config = dict(
    arch='quartznet',
    model='sound classifier',
    dataset='synthesised sound scenes: up to three everyday sounds over a background',
    train_examples=26041,
    time_shift_ms=100,
    n_mels=80,
    hop_length=160,
    input='log_mel',
    spec_augment=False,
    win_length=512,
    targets=['background'],
    num_classes=15,
    norm='batchnorm',
    activation='silu',
    depths=[2, 2, 6, 2],
    kernel_size=11,
    stem='single',
    widths=[192, 192, 192, 192],
    mixing='mixup',
    loss='binary_cross_entropy',
    init='xavier_uniform',
    residual_init='zero_last',
    optimizer='muon',
    muon_scale='match_rms_adamw',
    lr=0.0078,
    momentum=0.9,
    nesterov=True,
    orthogonalizer='newton_schulz_5',
    adamw_lr_other_params=0.0026,
    grad_clip=0.5,
    steps=17800,
    batch_size=128,
    epochs=87.5,
    lr_schedule='cosine',
    final_lr_fraction=0.1,
    warmup_steps=1780,
    weight_decay=0.01,
    adamw_weight_decay_other_params=0,
)
Rows from block 6 of a small sound classifier, named by matrix and row number. Rows with one number belong to one channel. Each number is 128 + 24 x the weight over its row's rms, rounded and kept within 0 to 255. All counts start at 0. Numbers have three digits each. After the name is the row's rms in percent of the matrix's.
After each channel's rows are labels from the 100 clips, of 14976, where the channel reaches its highest value: "responds to" is what is common among them. Only what is clearly more common there than usual is listed. The data: synthesised sound scenes: up to three everyday sounds over a background. In brackets: how many of the 100, against the usual share in percent.
# convs1: first pointwise conv (model.blocks.6.convs.1.weight, 192x192x1), inputs 0-95
# convs3: second pointwise conv (model.blocks.6.convs.3.weight, 192x192x1, transposed), outputs 0-95

convs1.85 096:128083117129155111138136130132101157138116127137134129143122152100170126149156067114151125116111119136117155129160075151129127109088121125124162117112131069146138119142122146129154154124131117211098130159108089102108079138107121153120094107112056164069104099151172136104158150130133129138
convs3.85 105:138121124109120115126105193133118129128097132131162165139121107148106143092141120127065111149127166119100167145096124099132117106132120110142120110117123106150120115102140189130119153137146104159128138124131136146132098102123139116129174101118056130152140080144092124099108139154123149126
responds to: background: none (66 vs 22.6); mains hum (34 vs 3.7)

convs1.151 084:095118156181130089122163129112138120101144118120137137143129097138094107156126128101161142089111098101158109097131124103146153195121083127115124141143080142128132109146126111144110151155122103101127130127127125149134165132146144121155125156105137185126146134112118120094149127096188112158
convs3.151 082:140148122105142111098120175143106094080141108158119105152134123111192138118144134112124147093105135120096131132096103134146118143113160117080113090139092095145151142120124168135134120125113100122166118135141147155139124157115124160167098109141072141094110141166141114145098101141106128107
responds to: electric buzz (39 vs 5.7)

convs1.50 132:170156094153111090150138209113131107138172109104147108116116123124104130139146117123127124059189098154135122145135119121121148137147138145198116125123119147144168106104127138117218162129116098118109121090108152139114118171120151057138121163113139169151142142139142129124138129103107123135
convs3.50 110:213136119129131109131152191148146123100149161117127091152099113124154148122143105105150111167129149129119125105053090106114103131144114140101128145082118170146078111108126174125160128140116112118120107116142141138124142109146138105143164127126136147087089200124140127117105141134110141095
responds to: clipping (48 vs 8.1); text has "clipped" (48 vs 8.1)

convs1.191 094:123150081166156106172135128158129121122117158109070120131123136104146131142127133114126147130091146170130150100169134166148083119110141161151129181134155114119105130130101118133107121129134093149164115096101085149159133134120125153129120101144105183146107131120138115148130101122147116127
convs3.191 095:149116121174163138136120129137126107178128127129085113122125119122112084101175131142098128111110133154116140134115134060135135141108135097118127095059107137132127123112111119133113137137127138104119142132162132138097102136123146148126140093101126150129118101172128145169127120126156146077
responds to: typing (49 vs 5.5); applause (35 vs 5.6)

convs1.24 115:121108127150126157121117139160133129115111130131156162119112163144116106085113113127129119146148126129220255151141143125145128124144127125112161174159121121128138144137128146121116097108102174138124102131167118147139135074114158104166144105119123093115139119148164134095112130149150145142
convs3.24 102:137096089134125133122154154122108131130099128130133139093121143126127116154120108136117127122103100110088114149129141129123135154131098137164095145126140105108154137147116136138167140164154133137097163120173120195096127083074153144136106124100103152147141161116130139089129160115142143120
responds to: white noise (28 vs 3.6)

convs1.184 100:118126170088114143100181123158150141120078129166126159128162142114140140128145129125129148128108120144165199121122152144134120142074114128095154139152111092057105126126133135096130099109131114135110115114143119111130116106123122135148101168111162161116128157111104148123151113153104109136
convs3.184 096:139114138159147101102109123138099153131121160128130133134158113116099103149116124121122143151132188131118146124124135119088127126181102126113127136110101164080137077144147173113120152117137115157094092163130141108126143131164153137129146124114177138152124107161139118099113114125129107168
responds to: fire crackling (30 vs 5.4); snoring (26 vs 5.5)

convs1.135 101:088145110142127110187035126097144122128109138130098061132122104160092131122104108119120108185094149135120119149156126135111151126157125167142126119116120091098151121079144158113101112129148134128144119101125104100145119144149160123126122120102142107130107142140133134115126125134137129126
convs3.135 100:111150070127135144114151129131119138136132094165161146131107110114124136138102152091170149097165133148148117178158153103114129138166117114165136125142162113166145112160123105127142107075127140132130122071119126151125102128115098114091158184127146141095135158112088130116123138123176143142
responds to: explosion (28 vs 5); waves (28 vs 5.5)

convs1.59 104:131150092121109130122118138112141121168130113118159122116124127136132128121168149116137139138110106139146130123114161151110089126126108126076105109129181167122123093103147145140106108137041162105119136155115115116136092136160172100140151120126153095132120125168132139116094094131137127134
convs3.59 102:155120124135126147122145145121131119128184126146152126138159172117112143156163134121170135120116116146105080117138121143169110124100089110123118132149081127198132113063117120116139155147178116072057112140163126146138146172137115136172131135134147114170122140122132156110126179112138156119
responds to: clipping (25 vs 8.1); text has "clipped" (25 vs 8.1)

convs1.89 093:109148139118132125133153128138097125097079069158156168144127106113102122156085100148138141156109135165114122095114097119117183136153129123101146109105166138151165124135102165127102099109141129105181121132120067102116139084148118136146137104131117117139112126129112120160108142166132162130
convs3.89 095:110205136117136129126136147127137131123164153143120086120132100117128101115172125135119084169117126108179150129128154170078147121129112148133125130124158139135098127188142061112123095120121142132185140125085120112119170175122123119126126159097121133130152159157149122087150184110116141155
responds to: fire crackling (25 vs 5.4)

convs1.145 103:102126108140120164113183122149164148155098145107134177105097137136148102138158128100101144164080180102120107141126133131127131133152124149103169149118103133144135149125134140129113125141138099077151129120143154096107105142122151106121112108163126121132095098109114152157167135137134093151
convs3.145 109:064125153129160130121088115085130091136113104134084108134132130144132151138119139119135121120155139127126172135088125153082145117106120142150110085120137162141091111074108147112148153164133145110141123170145123116095136091122088141136120138110132103158136133129138065146172159169100111132
responds to: drum roll (32 vs 4.9); sawing (32 vs 5.1)

convs1.108 101:155141112132110123144102186150133134127159121151121136120097138136116133149159119130142140094057114170150109141108110148115120144140137128130131105147109120143095097154115112102182118168127052096143107126110111113126137127137118095147113195123067064138136134166107143106112109145111122143
convs3.108 094:171127143107112086125130127100121125128161099130089119141127125118154130118157111142166162140094126160132145101112129139138104139130120112101102111104143151112104082109157062122114174146116096076160116137159127120090153135110145125124126110121082104097153198116112123162132147114091157115
responds to: crickets (52 vs 6); clipping (45 vs 8.1); text has "clipped" (45 vs 8.1)

convs1.81 100:131168161147134133132119103131113141142102138165139088110094140136109164135117138136140156064091109116119123170151149129203096127165156097128097154088140088095150141141142114126137110144129041129120096132169134156131134111099125128103110114156116134164133097120097131153123106086135130115
convs3.81 098:155188145118112101121095133159134097167076123141140094121067109128139145106069126134142136098149139123085157143169106122106133120118130137115149152153149106131135133114131153117083123111133138084180145147130132144131114114188141130113145146103128127118128183115090134101128085138123161125
responds to: crickets (56 vs 6)

convs1.33 098:104140134164096085131112160142155141159134133104116105106096108126077095138129120122109078125117167112098162123123160150107119137119113118108152151112141127135136066060100173114140097165180160138163127153133159070139133136134145145142072161145143145122091127132134100135136130087134107116
convs3.33 105:115151154140124091119134124145140147147153140167136169141148104138101114179181131109203132159130170119146080113099126091147110136134109163126141110139125119090140118182135109124087128105123118119131143127120157178169114157155150128098059085107130181133137144115119133141134118112129102094
responds to: clipping (39 vs 8.1); text has "clipped" (39 vs 8.1)

convs1.186 102:076131114102136107150076141138093079145124100107116087083104134149134162126111117102119136089091096113183129147136144134111154132130136108131113115114137083202141108109137127123117150054130112118125134137132116127129127106173118130119093143107114140109116131097144119104123108113143128112
convs3.186 100:106178153131155121069152117115119048106110136180147151187151138128109158163140137140126105168201085126149171120133144128106119144121125118099146117101108124126146078142125137144151147178155110119179134100106117135132147087163105126114119099127120118130207116100125126153134148122113122107
responds to: wind (48 vs 5.3); text has "noise" (28 vs 7.4)

convs1.30 090:167136103118087095099100142151133121116150194135120121125150138147111108150130143115145145111121101071073115114110142135145118122151115136151130118131113145139098098165188169144105153109068106131116162118087118128111072110123143155143132149160116121132121136106144110138131129143099162144
convs3.30 097:093137160134091176136138147200118158142082147113105087124091105100182114144123121134123139166139132115152106106099113105130110104117138140174113134112117111143127158130112109146063141111045106116131121126124143130103130086090130112127128166155106108112164134138143176112117094127106099120
responds to: fire crackling (70 vs 5.4)

convs1.62 091:169148107172108131108133132134110105147172119134180132126105132171148133133128153154160100146154110138120125133137112081129155111151139101078139159087171141122169128139126118111107145132123141091101138064136127175149114072104149139135097161091122128126106143165137131141121104127141156170
convs3.62 098:115147142159166154122144121144124107137123120111173178145133118128112126110096141142097146147126144089157116126144099131137145123124126130121170181091040122086107095129134137121119135117128107120151133146147106106164124057149130166069107102150131159116135114121141133102134132118137086132
responds to: electric buzz (66 vs 5.7); clipping (43 vs 8.1); text has "clipped" (43 vs 8.1)

convs1.94 095:091122196158152112096119137110107125136142156112089086131140164114106128155145140119167126176119109120084178146118142129134115146135134128097145114146114166141139111103112106144110125118117160168140131141111158099155114111148073100110130130172119142118138158125150122116154135147112130111
convs3.94 098:131099100107103121157155123137117128114103127138126151137185182121154106102122125120128137136158130114115134115078123109122138120120154137091121177175134099135134143168143140146085101085116129122079103147127114114117158144134128125131144095120139159064126152163173116112130140137100104148
responds to: background: none (55 vs 22.6)

convs1.44 087:153150155104136079159110143128132141107103138111165136130107159178135144122146123091160130096100137175103133124129135117125153120167124127136126086083130121117113142125184161101127128136113154110106179147142138150160125125138188113158129136129104151114119141123145145112094179072134152124
convs3.44 087:107173131131129167129147167108143109119160136123122111115098146132149107196127122129140106136179107137139128164115121085165144105133144077151142106161057132127141124114129118137120142131122136137106121110072154114110154114127205132094113160128116114164123159099133119126118116099172075178
responds to: clock ticking (50 vs 5.3); crickets (31 vs 6)

convs1.136 084:109133148196138120096137139157096108119105127115097063127129110143112116132124117138118118123128139129101126118149200130120142136134107143131132139088115167099149163136123112116123101100134116136151114124065141101134158137113130126122105133121255103134136138125125110081148135118153150129
convs3.136 128:111159133131130108169092138142120121127122180124100123085102082131111130120137119135102122091159149119127139131127122110134094122102102140112135115123132133130169133123125122125138166116133114158146124129133103136097149100130153117132140102138095128122131101101099129114138114129101131150
responds to: electric buzz (100 vs 5.7)

convs1.161 097:147110120160106163083130112143106107116105132112129107121101114129130149120160128144136117088091126119100141157120155126094127134120126150085143127120121127106139160123117119149175118010148104145112108102150119147160143148136104131127178126116131104137166113191172137102189115147133114098
convs3.161 093:127134116148103123134136120150133124111143128143063103143156167112085137136142111101156125093136128124139182143115150154127125143137148095142114136160129118124181098091127117117123109142137133137111121100122125113126132101133097149125104157128111140108076116090089120135135142102119102157
responds to: wind (29 vs 5.3)

convs1.154 104:170109082106122099115112125115094137143135159101113129130150113119128120132160144139090127128128130162122103110097163117134158113094159124170134113112109111133126112137159137158178120150137082073142120106111158106117145134118083106130176073120124146148143125129144111094144097143146093103
convs3.154 096:154156164106121122169170104188101157112092158142130128120120169146131115106123104102117148086094135137122132130120102102144124143101112138101108147128124114144099153122123116104138148147141144135116131113156112125148129122148139152080119116111114182122113199147138114193109133135126118117
responds to: crickets (87 vs 6)

convs1.47 091:108175094168106125131097180131071163137115106144131101105084089112114145130135085120155074126141122149105096131145118126140147110113110104127147110138122108108111134135112107101075080099105177090088150158118133153143088066165120107169143145128120141117086153160130134145105127078125103109
convs3.47 093:131124173125159132155135121120077147133199119156070179151109114103147160130126110127091145149165157114114143136080115123113164132167143149121148153144193123110146112086129136117101127098092161159112117139123082139128118121107121179128155192141121121089130131139135128131116107138139135150
responds to: rain (36 vs 5.4); applause (28 vs 5.6)

convs1.98 106:110127145132129133139107155126082151121145135148154140146107107173121136107108129141121118120095154116158130139143124104148131177175133124139142128123144127127132122132143137129144141111129103135140141060141130134112121133104153127109148142128124140122036218105148132147101031125123095118
convs3.98 102:111130147121181107158121169112130136128115125117100132103175132191110123132083116141109126129132080126164099127129134123156137128158091128091085135122115095132113144150144166118124106142112128125156145129120126127098145139189164148175147155147132105126189130117123101109198059133097105131
responds to: crickets (63 vs 6)

convs1.78 097:160153080172085118152116154168134117102115138096120126129115079116145127153132111151187125128137089073124137098121147127100168094139152143118102158147103135127116145141146147146082127167133154144165119126149142153098123085091063110102171184163147156150077112132166127119112134153102171152
convs3.78 097:111126152122114109140106113099156125129086174119087086121083144157155128094148131129074165178129077140134118135101142117170154115127153184162167124133179171152101106103097105124076133163118159148158123094099103119119152171144101091095104127120139168125185171143176092144139127115118153091
responds to: fire crackling (32 vs 5.4)

convs1.141 109:143135113113147151134074111185117147099115159138119161146135124138122131133120118131141150179099090122179140126155116142138164100133142125114142113094130150146140121141122122155111102100117144083146150179159145133112132082132153112142108151149122081085103148135130151142149102102107130123
convs3.141 105:089089086130110137127135107154125137123134113137123159118145140118115141080180103140097141171139094143152139093088112138126181137130085102103149131125157118144131119125123100110152081147120134131106118088150100142103122066121128108126114176142162093048119135135161095168119151135120147112
responds to: clipping (61 vs 8.1); text has "clipped" (61 vs 8.1)

convs1.87 086:159118131135119132112127140152161133121148157143103134125121130118127149135125132156091161121111138175113157110121146142138141129123088123139165071130151135114143138145104108134122088128099113090130112134110135146108127164102136133153101116164117129143212065118124144134138139149135110052
convs3.87 090:131109151136129138123107119141136109165148185145127150149138126112086071147134154131128145105120140165134126141106121143171085136119144160109111147156145151096109140117140155112121145106114104125128091109103126110117125143115139104136162105096120130141186144157125103152113139142138136067
responds to: crickets (71 vs 6)

convs1.149 101:114156136122099151119115119154148111131108107126100126115117113089158144121123142107110130130132124142106255095133113120121103111106140115159103130136110141131117133123131133122144131181172141106126105178100098128151115115087112126148080139128112122132145124116145095117099159134170096142
convs3.149 097:118133137134175078133107156164091147178088129122158135096113133128119138102122116101132141143161135128188103108138110103124133127123151092083123132156109136167116147120126153142156153149108157130143126143131137106117130115153108102151115146126119128091132123116110139110136127154172128109
responds to: waves (62 vs 5.5); rain (30 vs 5.4)

convs1.101 095:129117123133141140148129133143168121130128126106116164162125153158115140133131123106173143132079144122170140135121121149147144116118114141144132116092126117135166130123091137109134122106149103115111127152117141156095135105108079118155149136141125101048135143113137142114064120151153103120
convs3.101 100:127116087141157094138155173121102105132138100166136142118150068151122158118110149144106117145140134169163097125125161106079083126126155116148132122111096128070109143152144148132198121130178134133112093133100147126114101113137152132112136099163122129103109151137107131146121167138137128132
responds to: background: none (91 vs 22.6); thunder (64 vs 5.5); first sound: thunder (39 vs 2.7)

convs1.48 100:131079114107126180143127152127131118089099123122134147067142143135128111166127098150173121115130160116141080108118148148107107127099136153104095125124118128130115207141150135137089110150116082146119120128139135165064127094124155089128124112098128121133134123132127116109167158132131189118
convs3.48 101:101119122130121123114148132132101114108154124107101190158098168131127152186141101126117112137168159134094162105083124163116098105081122135130162155133105144126175179068128137161133159160138175150121130121149094086143142114126115173128121158114132119144137150115123138140151157090107120107
responds to: drum roll (29 vs 4.9)

convs1.177 100:113106130148125084185180142141159172133152119106136104171109117102148126118150126129103120062135133122091128155162090120107113147148135149137074134137120077119132128137117153150166082113129161128155160122059138145146110138146111150112106114127138157159141133144087119167102105105166176149
convs3.177 092:122145130134085095162121096158118085126163099148143122172128112096128150162163141140138163150139157129147140184147110133107162089114085162115136151152109134133116106097112125101134116162145132107145096138127131178104129142141098092149136132153159083121140112133132074086106107145091119092
responds to: electric buzz (87 vs 5.7); muffled (low-pass) (39 vs 12.2)

convs1.178 104:169110203131125164118085141112101155136121135176128145089139096137130092090136124141137149160093139109135067159131155127111095124106151149120177125073144099107110132100101139124163112104170147149120102131148114136154129099128115114119187125099121117173106165160161124168125098139120138142
convs3.178 099:106148096127120105184148149124146114105138116110121067124156128113151101140117111106144155120111104138116165123110125089147099127108113124131124116108184083088138108125126162152102135118115165075118157129153144148136180142135121143138137146130139132146093164167129110115100164115113094149
responds to: vacuum cleaner (42 vs 5.7)

convs1.56 114:130140156118167153069138139120161117119156107164071118113131147118105120105153186104115130150117127117133121068132117159155128070164128123119141136107167113117122145054127154141121128113100126123183118123154120118179155129153153105122157136125122121130143122131134127115143142148135151120
convs3.56 103:141133100139122114149130104130122111156126139147027078110142145110125112072114080125164155135119129136173144117100118111159140121092151115112087114164120190110138129106121114127126129111120111130145118097092089165130123113149127117128089149164137157132145118083126172154133148136113181111
responds to: applause (42 vs 5.6); clipping (25 vs 8.1); text has "clipped" (25 vs 8.1)

convs1.155 100:149153138144155124097147196141110114122126125126169122122126140119130135151143085125135151118119089115112174127132115132109121130124116104142014135111142110113141109158116119122129193122122080103130113153122100126139111098121111122109140084134132125115161123132149140118167103110151157128
convs3.155 111:142108128119123113111153128136134151132124131169164134186087119101135178132109122114129132111077124120082196121173137102139151154134166135124044165156124133112138128126127151162124186137125152151120140139121153099119175191145123124113110115135113160150102098129142184128113093120152083145
responds to: background: none (89 vs 22.6); number of sounds: 3 (67 vs 33.2)

convs1.143 098:126155128070119138105181119075098134146124106142136116129126114136154106132096163142116157115146136124114133122117097103115101142085135120170076165128112137138147141164106153149141121126135122210105179172138102159165102190114151142136101116124082123130167120108108117099106141125117139090
convs3.143 100:131163150120152128134126088108140130162147116180089125106136156136146123156122154137121163113116148145062132115114118102096132120111125149163111154094154115116185123130146105124101196114105103115141136179123151171124134143168128113150101124143143148169101124075127131146084143106120139117
responds to: background: none (69 vs 22.6); fly buzzing (28 vs 5)

convs1.133 096:134133154178147106132091129143097080133108121121071136128146174134120143128115100162125087169123080107110134157120145115119114106161155124166118147174114162113138123118129126156111137130150124153125135156111122147088098113120143144099146164124145150149156126139103127113112133119139146121
convs3.133 101:133102127151154115082076134108125091136105127138112133139168109118126128128091100098110151149147120140173118092126097109162103111139154119136096109173157100135123125125137092088097125132142106136158115222143151096145157131135146172140154103185121096124116137140121088155114121102099121148
responds to: clock ticking (53 vs 5.3); fire crackling (39 vs 5.4)

convs1.64 110:130134131105143136135061147137157111140149155117121136134093162126174113157156106101115137112113154118132129131184108133148138116120128119169115102149117111158123178126139087140124067128120089138136136129165132135154138160169165129107144083134134124128088151117119117155191135122122146141
convs3.64 111:148121154123097135093120132190115116173110094187134139113142154108117131177137112156111118164105157137082115127112131124118114121151119116120181147112100149131160191111133111115129144158129168155103131137128119107094135169186136125097108151130141144141108145142158122115097106149126167122
responds to: spray hiss (47 vs 5.7)

convs1.131 093:155118147136104110167135170159111098101130191155158123114114198132087107161165134119109143090086131130120126132075093150129130127152103134118149116119140154130121172135122091164113147101148131137100119135111127131117143170136130177159148125082109113179118144152084134224138126109121120120
convs3.131 099:116098148128142107161136115176107116105106129124127075122119119113157108129104111154140145137151101144131091173131125140156121132106112115149152124154129118138160078109139108149136092132120141149124101161115088181125172107096114126176100145085130168170128145099144144109136125112135122087
responds to: waves (42 vs 5.5)

convs1.45 104:107139174106150110151139104095137140129135108128089150146143108125117140121159155094147125120119121132135134157107102142100131107114186093136154116103165141150128137101143123170148151129151118104138118111132131108120142093096119134144160120137196134116051095107138121113134133123102141145
convs3.45 102:173168139115079100137144133103116170146123139136147137134153134102138130149122134126098143147096154166104123153104110126118129136170133136118122143088142111103129130148141116101171151129118137146077089156090115129129169139142134061162141119066079097166172106143130158109138143146139135106
responds to: electric buzz (41 vs 5.7)

convs1.46 097:125123179111128160149116112121116120128126112163145137119131162133097138126125132162126104130139103092085114116114058167112093142164144097117141146114100133114137131149129128144157112144095131136143141117130106142159114127119129156139101155118042182124129108136103142151110153133133141126
convs3.46 117:153123136141124146159112160148134130114140094132123136110130136114135117125141144132153132137124070134133145139107138122128114138127070110121122141143135156161130160122128127115155130109139119125123103134134160120117119177173117135112079182115255103132160128099144124151134179117133120137
responds to: reverberation (61 vs 35.1); text has "reverberant" (61 vs 35.1); clock ticking (34 vs 5.3)

convs1.29 087:134123098115139136176137135102107149149102138172142152131149145131122115212124116122118087110104113147107116138141116109170116153170128165129153143109120111115160147152109152143139132137115138155159094137137107170146159126163166087090092129166138125113119130134141125134124127174112114128
convs3.29 085:125114128103138148107102104186165147107059164103095169110131113141133151159090082117141171149104120084130114120133145106105134078119162138119152129113139134150108141142111112121135135128112124119155124092079143115153108136058101200113114169110096126142120136161135146144144155117093127099
responds to: electric buzz (56 vs 5.7)

convs1.80 105:088119118120123080139096123122104070160100121127166134096120169130095137090120115146140145112115096138163065148136147143120159136141133095106132065141125124164128101127107113120135128128147125137115096095120132166116116143090109144142087139181150131129142122109143134153123125113138141120
convs3.80 106:120092121128148158154119159115125068142111142143119176093155117110133099130105150140168124137134115138170088127121120148170125141148132122165117127113161149119122098153125112133136110099118133161153148107124150114112151077131127128131132143145122118146028135139157137175118139114090101147
responds to: wind (40 vs 5.3)

convs1.153 104:162146099103148135171144085154122145116146115127135121124123113146124142129121116129057130171147138045121147103119117104129119123124122086108145073137118206136117132083117160127152128128082150137096133108162132140118113116146137164139125122087128161130128101142140132171132111134145108147
convs3.153 115:129149203118039075127127109098118126106123148108157122135130162160160120141116126145154136098132148150136129096158134116094144147161105085139140136101151114173096146121144118145134137144115112125111127159143148167119124112082146116126120131129131123135138110093127110106119133142122130136
responds to: typing (53 vs 5.5)

convs1.124 102:169165166162100109095107076151116123114112166119123105126132101126139135109152124133111152095114141127160139097145149134173122107116154140120141140163130100146134119133131136118147127119117094094122111172114084122126143154134125145168113138148128183156123093179132109098122030107138122097
convs3.124 101:142134105118177145134130100164154130121154140099104123108125161132137131091110168168110167124146140116182106110112127075130140069110100126135176120112104124132134096126146135150115190111087138137136123116088143188129144090103151117104138105096140165157105114124150170147149178127158129102
responds to: reverberation (71 vs 35.1); text has "reverberant" (71 vs 35.1); clock ticking (68 vs 5.3)

convs1.169 096:124143169131131126173134122124205139126128126108122134166129127129107128087117147151111169154136147158115148131098138132113162117118152159163072134098118103112137097128138135110083111123127161102131137109184126158129125097109126123176242114152142143098118106166116130137071100143135100113
convs3.169 095:179157163140143142099148125121113117131120155116104089152080112136094109146153126120123125140104147091128127129115117104133154114116133125129071134115160164124159115139110110110093117125135112116116120127145129169168154089122120116145193110136131151125119098100128121117143102109095162107
responds to: whoosh (49 vs 5.2); background: none (48 vs 22.6); first sound: whoosh (32 vs 2.8)

convs1.6 089:148143132098148140137103138093118128127174146166126101110097163107121112167099088110074125144129129114134170120154158127134134084117115159117076153153128132156130146091098146145128166087121158131127130142128131088191138164109138148077127175144149152115139157138113127116102132108140128153
convs3.6 092:137160143159132142144136145108115042095162130123176143130147146144138140105125170155127127119115130133189093128131103123093126083099148117169128104178146126147144119134130070131165131112146080119113114114105147118120122093136108137148122135156126159106131129104089128111125101124118109130
responds to: typing (68 vs 5.5)

convs1.125 101:110143137134096065109137143135119101121101103146142126108109117127136120135178145173143151151107107139160110125155142155125119121136156139147105114099100139140179148116136164153119146124103168149111096123187122150137134155101126108114137078104143098163172101085103157098124139158112108157
convs3.125 094:124178133143109108159132172161121146153176122156141125141094102129162134123137130129165137138116149128165118142130122149096147129078093132121112150179103128159184120105131123115146138129141164116137163086129113121065125118114130121147144133158144117095152113115157110122119078160125099175
responds to: clock ticking (49 vs 5.3)

convs1.172 107:121136129150128099121188131116114151123137121090110126116123139120170100132105121121151123096138130143116100078161105096100109128121124107150134128145173068172159168116149130146143136121090141136146131134146122126149108129132114130107135130110132125100112109086164124136115130128126125107
convs3.172 105:139096142129126124148172149149105143121145079123098113105141145098121112122103119132093141108104140142149099113100111113132134117167134110136118105126131108114174105154123138134141141151121150128158114113115137129123136116114117122134179155157119119098125133079125133149155102135127138125
responds to: coin spinning (52 vs 5.1); first sound: coin spinning (37 vs 2.5); crickets (32 vs 6)

convs1.8 107:113136132113119113170170076157118186129097125090116135123083135112148119127078158096139103123146139148124163098176105141150111152133115111151125140138131106145102091133137126141097072095142153164157099061113095175110142176126123101116132123076096133152122161149104140099135127149139126112
convs3.8 101:119176145125130126144146128118093090140136131122149097123151108130140115143168122131138109106122142124132132114160139123115132123102150123142117144081083136111103128132125113141157121140126103162167122132142139179130113086130142081076164121140132136130105174170089134098162117152147094076
responds to: background: none (75 vs 22.6); bird chirping (36 vs 5.3); coin spinning (32 vs 5.1)

convs1.35 108:119090153145094112135098122132161134122071122131142170127121153158135059087122158048102137108145134101137092127105135166082097109145099150107069125144148085148109102126129119133116138103134129151136128105110142114099140109155134148091109181182115134171129096145101138121145145163137114134
convs3.35 096:101086124109126138114120139126160127094235123090106086160107079138140113075068150156114113128095156072107129127119103131129125150136099128120132144114140106123139136111123118123144079128123158113151171147087088139121147159167131137108149102131128134118135132116155116125084105116096134047
responds to: spray hiss (25 vs 5.7)

convs1.156 102:106142112137144110124120141141138104121140143222160134138114165131125124097110159093146106130148145161110168134123112147099121131176126127141128123183165132116152157104130172145117150115179132180081165156113148166126170150158133176108098158095116161151121138136121121147147126141138128120
convs3.156 099:145129112152123128107103110119165095154139129180132128156137106143156169115141125128097076120138165126072133130113136149099106128126140205152136121142147187139114119158122062124136115088123119170118143154102128115105124143095144120143133188100130103172099115148113141128136120130088116152
responds to: thunder (38 vs 5.5)

convs1.2 094:144118137115121123129144130144115104121112129118109125128120160127100103132103144082077114154109161124107133134133141113125169170101163145126131118108164113096183146126086087160114123157118132103114187134102137134136128130136095084132159155114122166171150126125116126143142144114135170121
convs3.2 095:108121060128124144134148115126124191142161149140178101154124127134129118107108134157098133101106132134127138091171156133146105147188103086113086130140155136105152118119139096144135137110142114146197100148211105131130118099117116132111126156105128106130137149164143138119134134148104097152
responds to: wind (35 vs 5.3); snoring (32 vs 5.5)

convs1.106 099:127131098123128156105151141077177127157069146159150149160133159201127098123137136135166106130126093127114126077106117104105086097093105077172165132147096150130146150150124134149135105144109119127117110151138162151101157120108146139087169100100142118131095129131137155135103139106132169124
convs3.106 095:120123106134147156122093131126105140119147156162158111123109110058112087145144137097158129122116143169121130127100172144185143146114116086107135113114133101142136122162122141132104126130177134146190153114103129124129170156132134164157134108127138104090193112117150152163114136171130115166
responds to: electric buzz (67 vs 5.7)

convs1.126 107:106143097116105132107076134130117178103155170160105143111159156111135150160164144111175147206110096114094164143096120097107127132139135151153127139129133109107148141094111128141136125120133179106173115136114111100141146073143152155160120141148121171160098141125119129143156115124120135135
convs3.126 097:094103152123125086123141104095162152114161135134135156117160119121177148149118105139140129155156121112079146066129100127145128150120118161131148113147158128117094144108121157101120150105118105154182134116155127126098134068128137128180108144049163125130116143119133141159159119129093107159
responds to: fire crackling (26 vs 5.4)

convs1.183 103:109106148130152085145134124115090136116183128106106147133156112129105114160156170084137141102138128130154159146138144109095138110126118157106122056119132087112128076144114105124161123095155163095122114131138130143124112122059124106142102131132136146164105164145106110129105123155128147121
convs3.183 090:137153105142170104154164147183123081115119164145143125153169108120149063138105156143159133133094146100092133137152119186126145173101149147150119151123131142120131133097118149141169146096112132108137133114141106111147076144052130113120092137100146138121113174141153120134105095103118120105
responds to: rain (30 vs 5.4)

convs1.127 098:140152154097121110143107107138120131096062102134139140098133148130141129095131142129167161144112119103133143153139140130107125129117153087141118143175094113126161141162107146134120166122135082112146103148156160128130149163190128162114121129128109167130103170139133159137098117148110159107
convs3.127 096:123123100132134162125117109144142177175132134118109112090145161118128123138161147100210114113154170165147106117112146102135163156125168115152125116141144159134125122113156091140124150132123149132135133146036130106204096126164132102143139116141139126115165068151128162178154139115102097095
responds to: crickets (30 vs 6)

convs1.188 076:140154114182141148118133139126127125167122131103133107138105120108140167117143114130110093109134145125114145134099175181139135100139071122141107099143159140155153146157142169120102150133108163147056108106088151136134135112156156140061183130150142142068132114130128095116125141083110182100
convs3.188 086:115123146160132119142214121140138140104106144152112089074156134135123130110040101102132158139115170120121140164128127124144174147109099142096125137118137163114144158096133123142135102108157088127150152151075068133138108156139118121139113128145160148141134138108085121134127091103108164145
responds to: rain (50 vs 5.4); applause (25 vs 5.6)